config.yaml
encoder_arch: "swin"
model: "model that answers yes/no questions on an image's attributes"
dataset: "made-up road signs on poles"
train_examples: 245000
image_size: 40
crop_scale_min: 1
horizontal_flip: false
translate: 0.06
color_jitter: 0.1
questions_per_image: 8
encoder_norm: "layernorm"
encoder_norm_position: "pre"
encoder_activation: "swiglu"
encoder_mlp_ratio: 2.67
encoder_head_dim: 16
encoder_fused_qkv: false
encoder_bias: "none"
encoder_qk_norm: false
encoder_parallel_block: false
encoder_inner_norm: false
encoder_patch_size: [2, 2]
encoder_depths: [2, 5, 5]
encoder_widths: [64, 128, 256]
fusion: "cross_attention"
fusion_encoder_width: 256
fusion_encoder_layers: 8
fusion_encoder_norm: "layernorm"
fusion_encoder_norm_position: "pre"
fusion_encoder_activation: "geglu"
fusion_encoder_mlp_ratio: 2.67
fusion_encoder_head_dim: 48
fusion_encoder_fused_qkv: false
fusion_encoder_bias: "qkv"
fusion_encoder_qk_norm: false
fusion_encoder_parallel_block: false
fusion_encoder_dropout: 0.05
fusion_encoder_inner_norm: false
fusion_encoder_drop_path: 0.05
fusion_encoder_positions: "learned"
fusion_encoder_cross_attention_every: 2
init: "orthogonal"
residual_init: "none"
optimizer: "soap"
beta2: 0.99
learning_rate: 0.0019
beta1: 0.95
shampoo_beta: 0.99
eps: 1e-08
precondition_frequency: 32
max_precond_dim: 1024
one_sided: false
adamw_lr_other_params: 0.0011
max_steps: 8800
batch_size: 256
epochs: 9.2
lr_schedule: "step"
warmup_steps: 880
weight_decay: 0.1
adamw_weight_decay_other_params: 0
Rows from block 5 of the image encoder of a small model that answers yes/no questions on an image's attributes, named by matrix and row number. Rows with one number belong to one neuron. Each number is 128 + 32 x the weight over its row's rms, rounded and kept within 0 to 255. All counts start at 0. Numbers have three digits each. After the name is the row's rms in percent of the matrix's.
After each neuron's rows are labels from the 100 images, of 14848, where the neuron reaches its largest size: "top examples" is what is common among them; "patch colour" is the nearest of a few named colours to the mean colour under the peak. Only what is clearly more common there than usual is listed. The data: made-up road signs on poles. In brackets: how many of the 100.
# gate: MLP gate (encoder.blocks.5.mlp.gate.weight, 336x128), inputs 0-63
# fc1: MLP up (encoder.blocks.5.mlp.fc1.weight, 336x128), inputs 0-63
# fc2: MLP down (encoder.blocks.5.mlp.fc2.weight, 128x336, transposed), outputs 0-63

gate.292 082:163132116127164177165105144076110148137145133136099143065163124148100119136145141105095167101130115079171125129150122153146149149122122145082136151232161093123115093136127139123176088149093097
fc1.292 082:134086157085105182101133176050131125066128163114122130115113107143120161105132119137162080158116101138160151156154139114113160080113133132140147060132108150094190126128212078145138083132108116
fc2.292 087:173110162144186171066140148095130126099081077135123130100110097112114147091157127137146118156136158164124110104050094091177165118101180126164118156114096114114151157095124099152123045102123121
top examples: blue face (35)
patch colour: blue (27)

gate.118 088:138070115178163135141108133118168130096114121151102104133216095147155140120147129126059106151126134150169085135107171168118127100197138151116066080148127107102134123176120084122139112152137182
fc1.118 097:137136098105161180184055140146127111092167176161139113119104135164144175070125140111094151110100119102164110063101161148105143075134154208139095114158097150172146119119107108094170122148169158
fc2.118 096:118133152070108155153128129107106114105062160085121114101119148124149128093137159159108108192091115135151091163137150150137189124167201117142064131151143120087120157138051158119129116097104088
top examples: white rim (71); black face (32)
patch colour: black (33)

gate.264 110:178174137110150151150143138180122116172135169167095136137112145111133186193083116145079100113082161135100162146172133146047161147099165106076210112147136180100169159142129152101130144100148139
fc1.264 109:129180127151183134086166124102121052086081134127062098135115127142126194106146145119119094167134129120140095120149099133081154117112068175134087157134148158099144153121103126174187110120135156
fc2.264 107:098069143108147168124083084113183168099128156124107108095164157158135097127150099164132162180098147127109155114144160123095140163168088174102168144137170119158100070111100090147132128124168124
top examples: black face (85)
patch colour: black (84)

gate.68 097:054114106155144157169111135127141159180109059070131097155132097127175128076120126066147179167139099188106072097147127119173111133163179120126139156094117128107172158143189176123165173108122066
fc1.68 101:108102124118076139098126162158153132184145115103159096152139074123150156146102112125075149184136099142144121134133155134145108116027129099116098143095081160139068129164121142117132156129133098
fc2.68 100:087151131142175091101122164113126138125151102124130202100134081106144179128141136165133156133184128153122112100156106126124106120176050141143110175152132131135152183162136135083057151182135115
top examples: struck through (49); brown face (48)
patch colour: grey (67)

gate.119 124:066110162155137142120112097150128143130145172153161140090150076094161095102147131167089132134176127127104082102137161163134098128125107215090160057149098067173078156101183084168131103091132135
fc1.119 127:125183120113129153142130122124085216106171131193106186049128115125100146118203136117112160121105080160147135147089147130121144069151136157086187109159115088170139125105179146129135096112120153
fc2.119 135:145111092111120120132134122145096108122106083161115135168132174146152121163047122127132128108104147133162151100142144104144141085086123111116071190134141164079138052143052202086112095158115128
top examples: blue face (56); green rim (31)
patch colour: blue (58)

gate.242 083:185124124118130168101126161129142105116075142138135171089125099084089147153071157124136096139163059173146089125146181157120132165155047170085124135131140127083112086136151149101110155060162166
fc1.242 087:131097142103114139177049136133177158176183150153151157140098140144120148188106163129143113122116168135089112106108110136141181163150136106128150143109051126154130084115141144125131043131112181
fc2.242 089:095141099105102156132153149116070110164180147084120110132135155150117151178123152202117109150078149152110187131122102128158138098137115111150150223156209127149187114085132094131134081198122100
top examples: black face (71); white rim (29)
patch colour: brown (60)

gate.185 092:082152127102147083118131137149115117075130148163074146099118091140109076168154165077121097096166143148091141171147196164083093088058066150124101125124112106182083105125094169090117151159147066
fc1.185 091:101138087111142112145141115118068101133098055183110126085137107118165155171153144056149055164125147144116133147080144160133118113086108175132185104081113111163098110070114170118157159096118111
fc2.185 090:074153106061158089137175065103139150151126230137102136119104177180154120116135142153147120118148150126081118094155145085113071121197102108126122097154169114131173105166105120140139146138098178
top examples: white rim (76); triangle sign (60)
patch colour: grey (67)

gate.8 085:122095126079109059156097149103127083167104074116135186131148185115088115185126065051126080111150066084111097156083091195112094162105090170107173156167183115125124142114165097122124102163110168
fc1.8 080:093142100087151130159171149128108133144152186100099067171108095084133095093166131181125121087167160149102105122066157112136156095105122134107138144087048155150145127220104133101144091106126106
fc2.8 088:104115129181104137125122185121105118121139102112146143166110136082177168185109160091118134102114109112185137112107159171095070157109085146149151101119129132088185144092124150130154097091121112
top examples: green face (87)
patch colour: green (70)

gate.2 101:094127102121083104118089006115136129148153107125119125125143137101169132119094150103115104188092034093135094059134090176102128173165165143138144152161096126136113140096139155152154119133103076
fc1.2 098:072119122124157178158118162116137198096099079171138144082174121140129123199146079148081176129067124098054141161111113091110130170105095108065199132083102052150121120158136155121165178116133147
fc2.2 099:126133123179156125125171062153116148122098130142127165152170100166158128172150157120151141149062082044101132135143177101122108108167107120119128148120077103108103148161142151106088156122081131
top examples: black face (35)
patch colour: grey (75)

gate.194 093:152103098151132087147086152170123116102146104120039149117204136151126076145128079100093098103128089167132085173081146158144077160131097105118070096134163105135122076123096105123137150113124133
fc1.194 083:161135093103099107138089099177132110044149136074113104136150151134123133138200155088077092056169142174087113137171150109153096149152105144133085149108123087172159085040137140101102138125118134
fc2.194 090:076135123125067161170150138123109107131147121141143100080133050148156128177171129091157123051151132132110088178161118135063146101123104119106157157170181146139143120113149134130168112155197146
top examples: grey face (30)
patch colour: green (32)

gate.46 080:144137205121086156149133100159118143086176092183101152188108138178139139164131075093131090133104063165135103139075148141143185129074173093086167113133110115132132108132101069190149111087119116
fc1.46 079:121106147131212137147157165126101128136136141119146155185108092150080144052128137183125123154088118094175137158170135174109140130119125171077075200126093120087123140101102187163136078124113132
fc2.46 084:123139150123140183143163130170126093146090145168131167121102098098148203109117170112177118172110123094108114120157139113128171168181099136104173126093136115171145200128064089141157092147120136
top examples: orange rim (57); purple face (34); blue face (30)
patch colour: brown (65)

gate.286 110:143149094111162173138140082187132171145134136110133107131135146086079174137118097059127122122145100149135122176143107220111084127139118156126155100092115115159086129129227158115150088144153105
fc1.286 108:129127149083179107116124150107115110114123087143111133086127111120112144105098140144162160132142068090124075110172115159108148134179150132080112081061102150158095164113134155074182082171174123
fc2.286 105:068093142117103150114188137073157103093078065128078122163187128090116115110125144133088152094118083119140165141091127088157180123115170124171122126155180114117108083066132140121124110133142144
top examples: blue face (30); black face (27)
patch colour: grey (72)

gate.169 103:084145084126124136079104129201054156098134124081101124153167151142114098133091118167130095098125103181152183132156106224136107108121123116162109142077122150152151136117127118174118107077049074
fc1.169 101:157060128152180107172149146117158100147154087128087044153071177123184139089127188161109085113134163095141101130134126127130063183148078132142161146124114081072165133091141175109158120122123191
fc2.169 096:158132178114151176093173126148170087050108157103118125136137083055137113115104089089144144133080138113108165082108174117166092105127168134145098126129086197169089169148109118094150138140136169
top examples: grey face (28)
patch colour: brown (60)

gate.153 090:137163143131160091121153080121166086109164081163153086132108100101089136179075074109120078136114137130107164150171140100170132161172122091103161134133107088165131072116129112149129091135122163
fc1.153 087:086203192128212142163156137122170170163130089154138130163138124139117177106054130115088093153148088121133138167136171065119101183073058163142175181093121166136168144132110141108136085154172088
fc2.153 096:101131110138182144139123149193113147168100120155129103097105189132117128145195175112117157111148144134116169055159130110108064133174155155111071147060141130135106153149141176152138160083148122
top examples: brown face (36)
patch colour: brown (63)

gate.296 120:084163124101175119135194101158113127125127129088097136127168178111097129063174109117173178169086131090119156150076151121186079093118137126096190098152144167164171093127178133118102187171124113
fc1.296 118:151136110162116077149066158093131096140148110147128142134154054170159133180122139093094080115176107147158123138120109145095151125164125124134129116077088124101082085156078107172136078056132147
fc2.296 115:193129121113150089126141188084146138128161109141101132180145108114127122070148116096136144109099101134125174121162138120157135086186126067102121112097094110155089074096153059130127130060154092
top examples: struck through (37); black face (29)
patch colour: grey (67)

gate.32 091:130158085099195095162149061123089080146120121100115113113094147078088128157113046105108167083083083123174103148086182122105142145097099147116142119150126123119103162077112187091127118115132173
fc1.32 101:084128147106144115148121138125113152156111144127137128092141115153074154118172150183120140117098050182097140153194139114054143129103132112089164113123166124083198128087168112169192180125155083
fc2.32 091:093128143125176164141108158156073145136148096148158155116113117091116075119115070134056082175144140182069132111156118153099167137098087210119101112140113172135162144153101126115088144171150175
top examples: white rim (100)
patch colour: pink (25)

gate.331 095:154114110086109152120107118128138160144138095073135092170134056152170154100134064142136116131143154129074155111118173167159172179041152115153168159118114072159157146094141158137091193150071109
fc1.331 102:172077138164149188167136150104180124124154146167145176103101146098096144180106155117076070129088072130184104144102147145179095164169086085102126056138085167157148127143146128133165144115051128
fc2.331 100:111137143198082116149071173132085144136111142106155140134113189167096120125143085145064146120207128097144143159103114130083138094061162117119121082165116090109149155139117136108168098122104177
top examples: green face (29); blue face (26)
patch colour: green (29)

gate.42 105:103131091141156098120118168133156074095158141140170249105106173147112127158075168116112133136097147117114089127103125159126128158175108175088122098122078112119123134086131164089151137119130133
fc1.42 110:119142141131168171108058170176104168098145118132126181068183143094122083168127145161114189105082090154117100094162185158117145108145152111099173100123106081106151149113131200120099126110192097
fc2.42 101:120078174126179102096132099135180108144092118142125128147091054168117119149220111149121105185165144105170124131119117140193081151105129111145129184111141110122083108099127145114135081108199093
top examples: red face (42)
patch colour: pink (34)

gate.3 110:113150137084109175090131128149099075125127157142168121085091130135121102097082115162140112166202141082154124140121144168139154171137117185136139179133168150090108163098207219161107119126147131
fc1.3 111:136165123177112128140096116181080113113116167109136174148161102121093084116149060067112132152120139132091197119132158126127161138141118120150178078175171114102145055040149107083055200090114156
fc2.3 107:156101118205163120058078116098090169109142140101109097151080095165127153141097127160101131068130158125172183102126154094137144124125145143141124068148118188156191115136131102117135092075109090
top examples: blue face (30)
patch colour: green (25)

gate.139 090:099166141122132098097077068145132195188149123142126181168183148113080178125106143137103139115107143108109082098139123155133159134137112133088105125173091112075067107121138061116068121192125130
fc1.139 090:084114105125126152143152118111102144125044183153114167078069105170134127104161147137120106154087083102164158102135137119129123137128152095148125118091132113175171155126187161166158188093141143
fc2.139 098:087124113093136093111090133140128108129108147120154154099081156171119105119118109101130106091077198114186148125109073126136069197146110079158143150101065147159141223133106107093189085095109131
top examples: pink face (57); triangle sign (47); orange face (37)
patch colour: pink (36)

gate.309 095:128124151174179150127126122150138121198124135118179135152085122140173110184141101095155145154122102141206125149099129145110137111110137110131144094183120103156119114159144152142102105109119164
fc1.309 095:132071147062119119211166126102123177105095101113047170117094094149107120070127153105077143091106117178127113122129162196135114117167129124132111092020144141127165121138157149128147176129112123
fc2.309 099:133137043125138179077117126075101150159120155173164132134162155126180095134166113138170079096162151113198121188158118133110149149130162170090151170204175139149120142117138151110135154149161110
top examples: pink face (33); orange face (30)
patch colour: black (46)

gate.199 098:135182118179183143093163089085112071124134128092170110162145104122081112141119143087148186109100138100112149164120120201163134066125138103157189111159157164127089163094152139120142184094082190
fc1.199 089:047146097176163151154120056161080173100099131104130155108172130120090101122129116124126080098174091166134099155110138064173176149125126145112100131174161147142150114145100130107064146114104138
fc2.199 090:183132166070155143104189078149127093132145179160121131188096061141181107087074122132166142133112148161141076043158099137088082091170172136149084135112111134144124154178149078069162118094086163
top examples: orange face (45); pink face (42)
patch colour: brown (75)

gate.93 107:129175091106157158159120096069096076100095179148099162154112132108163130071126114129132131097163133145073162186158127150062150101139146182113189149095059137156101152133126127177116053158170082
fc1.93 108:076172109232122146158115134191118154162124125113123087113129163127076129156110150116145124117122109127092125095138127105136108165073095060145070085143163157154183155092146081109142134154177156
fc2.93 109:127098183101125192113170125105077152142100105100150173110132162165130157148138100102114158127103141136127167204072167142169124157148153098117174149107135155117120125086190155074116109102117058
top examples: orange rim (78)
patch colour: brown (60)

gate.311 097:104135111137149158130096144166159073119186100102147127116105144138093155138160073046153119140105132097180075160067155160125149171197130087184122146143136075143123062190107158079137099106168152
fc1.311 096:134138164125118119085152119154096145135121082151153118142131112159154076148177163116129142120104122047058092099111140080152084094072093090108146109169098178123052159119125116177133124139122084
fc2.311 096:123171174117090105104120195117134068118153169111098135135129086139126165062106066094104134146129117149035092123147101140080096146114113191150191167113120070105112115126122091157130152116134105
top examples: struck through (34); white rim (29)
patch colour: white (25)

gate.91 107:056181151077132146098076119134184105149129128136142193174113136157061122164150136135121089086104122166195114135154072099129116145139118117109176116143084106114171155183137175102092102115167089
fc1.91 110:124096080110126126124163197073144127166119181164136155054189141087137167099126148139134117169066091145066110121121128138116152134134135137111135142097068131114153112107062063087141179134087116
fc2.91 101:145135127092105213147176091136131093123160030103137146135123158139105123096132111104090151165057121120112067156154080097125108126135080059113139140160195103183132126102061156058128127128164109
top examples: red face (40); brown face (25)
patch colour: grey (62)

gate.186 092:138149122099085107129094125128125133122061088153174154193120150187133183154124184114147192125133191188121109142094157164098144134108095132142111125163062132081139155106104146121102167109066139
fc1.186 090:157139127121108161136143135156152150172052090124137083169131113092107137175123088173105163151127071106103136222135130172103117140082102144141113237141049159076137124148122162129102177088152066
fc2.186 098:133113101140117086049118164082171107183154104148145103117160132116115098095108100120151117153116108125129191136113153122136148121090130172109132151074197159071120161115150104125124189115115118
top examples: orange face (48); green rim (25)
patch colour: orange (25)

gate.146 086:068184111158080095117154123133195170119161106121116119150111127165159122161174138149161124077138131121136092078126058057081129157120144101093162102119075128118121180084184190104111121133178113
fc1.146 091:160129106072194125078108122084164109161137047103172129179151200136113119088133144130105057168129136130184146164097166122130127111134110157118155187156098111163117109155125078120114118115101133
fc2.146 091:187139142109136148129174122158126099130194190157085211143073172161114160159108123147085144154163151117117164122156158131084133101043087121151178110180098092113155113119150150090122128127127112
top examples: green face (31); teal face (26)
patch colour: green (43)

gate.148 099:109177192126142121165135058164151179030135078140114095135141111175115155121110083128131136138164142112123126097057091104122080197118093065150086138159161127153100141169087095127112098157148181
fc1.148 096:077155122129125119114085119195132127081149089151144051156122076172145178103103104130096131141159116077133133156123103121108123180118137134171101088138112118140084118174126169159082157100154159
fc2.148 104:143138086119081161110121098083151074153147138081073197095076115144207141117161125151111178157136143094121126107129157101056107094146150198121123113093106160120149129125123151115109095140105129
top examples: green face (28); teal face (25)
patch colour: green (50)

gate.335 081:111097086127175118139135083142129074150154109105144125094148117121095139058137130128104118124121125134133149108046141083124153057162133127124066126146098074082149153091086110100127125062150101
fc1.335 086:150082047143122088127104173139137115173178078152162107094170153065073160131112146139141080121131166131105108133124127123106124060164175144131163091167118115118120116102116127126121192130145113
fc2.335 086:172175072126139121172149173131127141153143124110138175117117153050136107201139113152075104078162104145150132157084130139123146085160135176128111174088158204159172131142148153124119111136180131
top examples: brown rim (35); white face (30)
patch colour: pink (28)

gate.240 096:131077138157123113086149130132149147106136051107174140108105169137180142127142026098120087141132127105159117153074140109053189138068174114130122140108096154143112136167127115117116126150131144
fc1.240 107:160122139125166136199140083175122078110126096205086135159117138103086175129143141144085162126137108194098140150184115107136077117139145165130115127157109146207120178163183128163135187128088141
fc2.240 105:153143150108120148073143126131181097148128095091077120075152175166160173168144126068191160127098180158197134145193108124153136091101191096102208118173099084110129083151098141137111164111147133
top examples: brown rim (49); red rim (31); white face (25)
patch colour: pink (26)

gate.224 078:127140127141108133103127195179144111073105130103172144139187094077161137111124117063156141148085054099128124163149083172116115115125160115131104109120097129208138178102176125139126180131158100
fc1.224 089:107121133048119148100077168139108131120154103108128166133142187124086117130094109172133148113137131178230094164132148159122184126193127133149164143133166135078176180144141138167155090130068135
fc2.224 088:114132169150082110090153066088135122141138155148132193146075144169114160127110120167042148096148133150100102165129140153054153140173120127144175162106102118150110148166168127070099156086186124
top examples: grey face (25)
patch colour: grey (63)

gate.254 110:062112185091161136152131097149063124195126080084138105123140165104119114125129056113169193164107111103087100132149061118096094180114122142118167111170097128069157124114159181149101140153081159
fc1.254 110:085118108128169146151122122144058131134135125143098106145183106143145089087116076103170172167100129086107083127115090115078066176164110128161146086119105110073165125139155206120086167167115147
fc2.254 094:192161139162089108144157069081155148137141193105150194115113153123125106185093103115166125089083190065161153171079139157149140120133133104140073066108049155150156147107095126123148076114124102
top examples: black face (54); pentagon sign (42); struck through (39)
patch colour: grey (72)

gate.102 077:129117120140132119130136114156145099147132124077106077072151105107130182106117111100113085084142066109156117092121155157034105090152180131122074161157169112185141091106159091135177162132118098
fc1.102 074:125066203150090102060158156112183105141110147106094111143144139064091146196088076086099170145099104167116179132110125105132115161125136100131116122154137074140162107146129131145097179086092092
fc2.102 080:082076160155160169079158161149172081172154087116175127090140127140156132131140113159155159142079126137104167109136149082079100166110133164124164186097148164152064064105137157096115139107097144
top examples: blue face (30); teal face (29); orange rim (28)
patch colour: green (25)

gate.85 103:102106150185110102091149126104083131165152115173136142104097164115129165069106117076088113102103109161143170111142212114114146041103158101154183155171116117115115135146120117194125099137138092
fc1.85 103:150090179155128147088069103085092101118152120102174103146091138168110170137094150124113122090103131119158154129135137138168078111135098121095163162139141131143107151074112140169115161138098115
fc2.85 103:116127073170123133127174185135089163137099182138083107122136110161135163113114096180085146128094098124172112140142149117126116169147099084100140125148116134181123131069176175174168097165123062
top examples: pink face (42); arrow up (32); arrow right (30)
patch colour: brown (73)

gate.270 105:141155149160091102075142145054127132108167102111087135122176164085129108122100203081128139138147119116115153122085111106172095135117089098090171169078144060111132134203134117120077100175069075
fc1.270 104:120100117140126088057158171119175143103118076146099116128147155149114152113085165103116145103130129136132111154110088141131090109133124090146192172112102079149171141185114141133071089165091104
fc2.270 108:148135114127110171162160157115108124159103138108088135115140135153112110117095082139108152102154190144077078153079140129148200139144127157194109160138134083082102103134106081177101124089118104
top examples: white face (91); triangle sign (56)
patch colour: white (44); pink (31)

gate.332 092:130136168124104109185131167131177143125121132145045169135134129126136142087112160159124106133168118169130158141098129206118198103133151163102110086045126135140179079102143089076172073151145099
fc1.332 097:131117159140167208191066101133098136103116170095095129158140111130088148124158172159162174119158161102102079086054107163159171113109138138111097158095123129154179110135142077086165116132113135
fc2.332 095:092182135115122163064112137093140139118105179107066148128052166094159150134183092131118152139035079117126140122146139118139107180145226117148196154123140155083074135104137147129114149163106095
top examples: green face (34); blue rim (25)
patch colour: green (38)

gate.19 099:097128135125206137097119096132122151194127104075105156112118107127079090153128140162143176158128168113185103159124130111174087152099111172140146151159134092092153201135144147116180070075148098
fc1.19 100:149185111117185100109120131092100130103088109153151092183125086145138134130105113151159119185099162131126181173073069160133110097098109150175136174170177135086091137144210154047133107106121120
fc2.19 097:150073134153117141104139162175113110173173093108115097155129102131132123122108134130071141169158114109091090123144116110109083116157185096134110112136107128177107077129119166176134112107083088
top examples: grey face (44)
patch colour: brown (60)

gate.315 105:112162174131133163076064193132167112110161163131090150093165141099105148121107100146105148117112119127134102100114087089071122108117104141111154159129116075136115171099187153095046089147051217
fc1.315 102:113129112133136154113167106181160136110079089117104104112110124130162118120106107124101097113051092128081128135139139141160103114142154139109127136142161123096042130139106165115146173180147104
fc2.315 100:102143216152174168148143092131138109103141046162185183143146111108102110173106130140152138105105140128168173128189144112128137090129129130087121155198153100115151163130139167173085128078085088
top examples: red face (60); triangle sign (60)
patch colour: red (42)

gate.211 099:111184101162145119093114151129182106061188169149118142105146138139161072180140114103124162106171144155095083171118127149114121181146141085116144156198110129120082130093063142143133128063094133
fc1.211 110:159098152070136144099136117145171114134160084162136132117108136186191082173197095131125115107165151122064120154145135102103109140175090115104103154110064125180094117107116174132183116114125136
fc2.211 093:095093170166117188118114097192139116110114137123142100155106119111087131160176119164081158109151126098112162141185138159132104089129097151133144121128121129163105090121128154146083069191133141
top examples: pink face (25)
patch colour: brown (67)

gate.202 088:072118146088180126119227113158104082088101135074112086156193112130116092114156146076125094143169107102107125078173139094123121171096136116141157076105146114096142104146176167178089136100066130
fc1.202 084:151150166154115153152164096194140113121067112098161173168147143135126115146116184074150085106092152125116103110223120131111165175134126135051136106145161167143161060112175184179089132118169040
fc2.202 087:142140103118148082176143154082166114132116156132122158124092133124104133130121085159108118137101105113173148140122184157175083136135196198133153108093096154134060165152136171115116133150141101
top examples: green face (39)
patch colour: grey (71)

gate.191 098:156139098160117123145205132142079111142123138124134187072142118131144131156124154149094120122166125099136128125094127137145130105090146173178105132141034111101142109153177144128169101178167096
fc1.191 099:158084076118135155131135094090122143150152128097142103146161178131096199128062150137115157115127183136105123098150134144057121167172117165103091152100078165152105158113128099159130168167137039
fc2.191 105:086086128110131108072105070091086107112142126076140105164156121059151133083180079122131142157150157147164121138120121077149155139134127124125161081128153136211189068116155097095070068184159108
top examples: white face (27); orange face (25)
patch colour: brown (76)

gate.159 114:128159160160091060155055156158154151134152159126113165074078107120071170098065097118117110179115093115106075131193114126048148182121132126132157172106124118116183125142159162162118129132142201
fc1.159 106:128117099151124120117075168118147177188103182151220164187089131098103126180132112121120105160170150124141157094111137126160169107122147064162082140125111156159137101118148179151106101071117149
fc2.159 109:138126075152064083199130154147149113148124140131095105136103198136151151117124105191106099114071139191174075117080161138097127174076147145154080077156100081148127145135143092095159160178152106
top examples: red face (61)
patch colour: red (36)

gate.4 084:167113108174106125082135181174157130102117090112204192154034108200130163136167074136129161120152184106074080082158162162097085141061165099139160129143168114107113093121140157123087131138103121
fc1.4 095:151133160180096096108110089120143152120154073062138091117051120159170155125083148070083177134153094140091159144141118175103150135156137117117152193111101121134144117175119183134185162136097154
fc2.4 098:140110101097138172101098126160134163167107164150157106114146193094170072135119066161066123091120140142127130108161217127114120123096099110122123075125118127072085120112155072154114075109130137
top examples: blue face (29); black rim (26)
patch colour: blue (26)

gate.125 089:147171087137137146174135130113170136135092144152139064116164152115073120117128140104112167134183166132111166092080144073155149114113091136157142153159119146097162086141200113147171099110148140
fc1.125 105:120116077182165119158101100127094138141093180144160140119129155074091095090142122084167164145152074110168159148146137109111110088098173111154150114123143074122131140162130165132155078113152138
fc2.125 109:178198174127115161142197119135113092130131109106153178153119149075147098112187150147090127067200176157108142196130161078168110115146096069125139070093145149097121138190077103162061112118144147
top examples: blue face (99); hexagon sign (57)
patch colour: blue (98)

gate.17 095:154079157179122204155145144145117123145122123140082055154143138149138151192126124114103172120076156091149196137143135141125131148118122161156120135159131194120155113106185146128181159162144133
fc1.17 089:135096120133172108141131149114126118085149143129174115128141110170142106064157138149095110104141132152139112103100145095127122124118152142121084154174176136169146083209088132141097068080159170
fc2.17 106:123137198101119106105164134124099123119130128158084062121080086087166136182078125083075140111105129105157120055126142085110183145112117131104095102105121150156124078193141013163178157104175144
top examples: orange face (41); pink face (28)
patch colour: brown (83)